{
  "model": "spectrogram VAE",
  "dataset": "melodies that start on their tonic, played by one synthesised instrument",
  "train_examples": 26041,
  "n_mels": 64,
  "hop_length": 160,
  "input": "log_mel",
  "win_length": 512,
  "bottleneck": "kl",
  "downsampling_factor": 8,
  "encoder_arch": "convmixer",
  "encoder_norm": "batchnorm",
  "encoder_activation": "silu",
  "encoder_patch_size": 8,
  "encoder_depths": [16],
  "encoder_kernel_size": 5,
  "encoder_widths": [384],
  "loss": "mse",
  "latent_channels": 16,
  "decoder_norm": "batchnorm",
  "decoder_activation": "elu",
  "decoder_widths": [64, 128, 128, 128],
  "decoder_blocks_per_level": 2,
  "decoder_block": "basic",
  "decoder_attention": true,
  "decoder_upsampling": "nearest_conv",
  "kl_weight": 0.01,
  "init": "trunc_normal_002",
  "residual_init": "none",
  "optimizer": "soap",
  "beta2": 0.99,
  "lr": 0.0041,
  "beta1": 0.95,
  "shampoo_beta": 0.95,
  "eps": 1e-08,
  "precondition_frequency": 25,
  "max_precond_dim": 1024,
  "merge_dims": false,
  "one_sided": true,
  "adamw_lr_other_params": 0.0014,
  "grad_clip": 3.0,
  "steps": 11700,
  "batch_size": 48,
  "epochs": 21.6,
  "lr_schedule": "wsd",
  "decay_fraction": 0.3,
  "final_lr_fraction": 0,
  "warmup_steps": 1170,
  "weight_decay": 0.02,
  "adamw_weight_decay_other_params": 0.05
}
Rows from block 14 of the encoder of a small spectrogram VAE, named by matrix and row number. Each number is 128 + 32 x the weight over its row's rms, rounded and kept within 0 to 255. All counts start at 0. Numbers have three digits each.
After each channel's rows are labels from the 100 clips, of 14976, where the channel reaches its highest value: "peak on" is the class under the peak. Only what is clearly more common there than usual is listed. The data: melodies that start on their tonic, played by one synthesised instrument.
# pw: pointwise conv (encoder.blocks.14.pw.weight, 384x384x1x1), inputs 192-287

pw.27:109092095146110119137127115132150118107095105126139126092111107238144125141113096126150121098126120114073137147139131091127056142085128151116086119134140140124171134236139130181124151163146098111133172132121167136125148120106110136145148115178120110154109135138127105105137119093121156098
peak on: D#3

pw.379:105113186113116102156130112133079091100137068116121112116102102146117093132121111117171101134203122141107127104255119080207132176113125132115092111124131120125169151137127071111170105122137099114124147112151137129100110126157122123103100094111130122137092119090146113140107118138118141143
peak on: G5

pw.59:124124082095129110119124120118130130124144074091135121114123204106255097105145111133125220055108122153135104126105133165110090105126070113240128139185136112192129131143094139168157129085144115093090137255093166113090129116127174108116131100160123169202119151114125126101108106103134235134
peak on: C5

pw.99:140166147157221086118068097140097107161093129150126106158124193142133164128080099167214153174137132121171140083164169153140176134099148141108129150114142114128168107093110100157100094128142058077147179116167128119137129156115113102140128077096130108164171134128212122157096121160107140076
peak on: G5

pw.211:072099117121107116140162123121115089095109163121097124144104070255092122158140118111080101185132110145128116144112136134123118135122124111103086119132134117103096147200119068138149121143106104129096150128122174134145112122123138151136113139131148087144104125113108110101119115118112106116
peak on: D#3

pw.365:127208107050150118115150111159095111135134134110190117087164140136128058149101074130111135105099128146077127131125142075060106137080110093167086130046110153106098143116117154121117181147125140143095065170140117112095127107110135125181151120118174172081119086131098085114095117192118124065
peak on: G4

pw.63:112125135123091134106121158094182137168130140150119120091100122124084152164157102134163109143132070104133150139130129122071146121109219110099100128135108156113083164192150121163104036185106095137104166110136098126123149122123090106101121155146115131119101118086115087151119090113139098100
peak on: C#4

pw.33:088125117117117129085107116104165121091183101133095151127103084148111129198140115109113087102117117121094093221120064125088122127136137127125113125108108122119082136255133158084115109124099101100147169103131155120115096125123133177167125102172136115087117123089139110194142106137134125143
peak on: D#3

pw.236:130161149135131112156120127142149119184091137120163170131109124166130133132176129134149220153129127103063149168136082110079046113108145149106121155143117138153114241186110168096113161168151173131072132115169143170172184089119152167150153125134182148161143114110128109231171150142141132159
peak on: D#3

pw.98:106119132093081124176059124113137127116113128080134157121100089124101154085128140054121086139148074116152103131101105126157161109085124109121116139189162107146151111140178078148109134133142152097011140130088129157158133117108141117118125142105131127170102110129151107124156179112135154081
peak on: no note

pw.190:125102228131105154109116211106106112207132132186116126134104087121143174142080125129208095110140134114145133127111114139112106159134159090109128103122123121099107107088105156140146104119106097131123132119180128115201086153151100099126152107144112119118126122131080110063098103115133114105
peak on: F5

pw.307:164109131121066126192117125094145134102131104101084112142134120198101146116135115135119139206114122107105128230126123116100099104128082128132139115120085137104097085057100125099104133099100115145135155139104079160149157115105076105105162213127084119126105121087098135157146109082114087143
peak on: G5

pw.218:087137112117084105139116123089101183110092100128119113213118183101196137115119103137112161137119111121114085132121115130104124101112118123176107142190130142190144090091122138140176195111178119143145130229126119096110120155114114132109141098131101107126079112124085121124116137103124192087
peak on: C5

pw.226:099128098079114134096117122143135139087143112129103098112112102130095102134155080127100174109104064098126151094109175047166160117088076141095122154089137117098145158101145089224122015204112137128072127164145150116092104139175083124097138079125143106116142119138104116177145131158168110169
peak on: G#4

pw.112:094108184083100105123174136089182052190104128086140093119088107148157098121088114140205150108107163100054110049107150091107085132116124111111134101116118128092099113114112153097092099142096192176139073126083152100128135117117148189176132096094061156083119122126172087160123142129105116113
peak on: F#4

pw.238:117104116132134124131109127127159147130078072121219205117058091141115166179135157149116102124136100117120100207130136098115124117123144125121072101138155118106099113218117128145126076118128133136107155114103138137159178108150094087110105131184124098118131144126119100131110099087127125156
peak on: D#4

pw.278:101100100171093105042149144100036109122099073068083131151099112131090138141108093131100087106125113094082093158116155096115152106124145136108105110102078059091141120137078128154114067131101071145157117126101108127122116104095065079120112140150135094084119095080100144225109143130131086116
peak on: no note

pw.346:164126123100098118112151142106108116138119100139117112152112086131148081125144106155131142082104057113012152103135131065054068109077119136106134087081137186122080141121170216077111168164115116215135067132138169155129143128107114116154166148088113158065086108108118112167119151110180144136
peak on: C4

pw.147:108076079117132113059139146128123129107108120087113144177177158163107066128113114159109099110094152143139169138136128098131122114102110141096140169069100122114125071200088156199128112084123110150178082145083160118078111110106109124185148137056109091107141134108142171255140119091124111082
peak on: D#3

pw.139:154192122071100124163191147163179164135125092113101085091124088084103091121073111130119074118119133156098112068123145080109110119053176122098121081130140127093115164120148138159106167153175146150113094089135144169113147098092117105126134147122176138091055117098133124062115103182125138074
peak on: A3

pw.177:243141140106097102099069161125144141103154051109175194110095121122111106140112110187140169155123142107100119100133146088083110143079084214144071113075149103168106168124120087162153035100150109112189079108156095141119122131119108141126115127099148093126199123206137105125130196082145162101
peak on: A3

pw.191:153131109135117117191151103124136108132122154108104184123143105094161132111079127130131084112111092227109106168142126130102058115137123132110165059162104135155129188104112126109127148157182113112091120080126136132139174108136172088121115198134110113104106121092137148127120084173122118094
peak on: A3

pw.199:115127183145135120108105135112103122217103192121137112138121215118130131155109104149255143142148121125172167162116133168143170151152144117114079100134081136105123120111098167054134121110122119130086161105136105131208114117141106128124090121097122197135120131105201107089061108116109105128
peak on: C4

pw.283:118131118112150100099088117108150123118131115120096136166104087126097158196121143135104072132125134131154107132134101134104165121109117112099100125138128117099118144255121152067106118139126087156140121084123181131135080097104182215160098122097132087149103131107095099149114104129103112104
peak on: D#3

pw.163:115071117158214154134139079128166140153122126119127069099142144078123108093162108115128156090112113135120238109127119155101126106122065085084148245116109122148133084122119115083122153091121082107172154132111091081125123137121149112093121088158110099135112154131232118105109098085087106094
peak on: no note

pw.159:095128103048117061180127107116192098116059133161215129123128112193099093112110150137163139103120139127157117157121140112104085111105070110131107110078155116120137138131133111128110130126143172128132082164144110111111251120116052129169107119098138066090164115178107101117106086129132086131
peak on: D#4

pw.378:109107102201103133123192145100085097122087095129143126108105087117136155121106115127133127114086156109083110098078129115151255100126255136085133104150094104115130110112102126104129129115117144102126167153115118107103120110116134131134143139111111118115105107120133131167150167127132121152
peak on: no note

pw.155:124176096145114110109097103105113076093074109133204085105175122253142144106111106134118129108142116134100121133134144125133102150131118121124116107132131114116137105119114148120118155107113087108138141180129133148115205118111113116207119086156130132100093092073086109115135099131132137110
peak on: D#4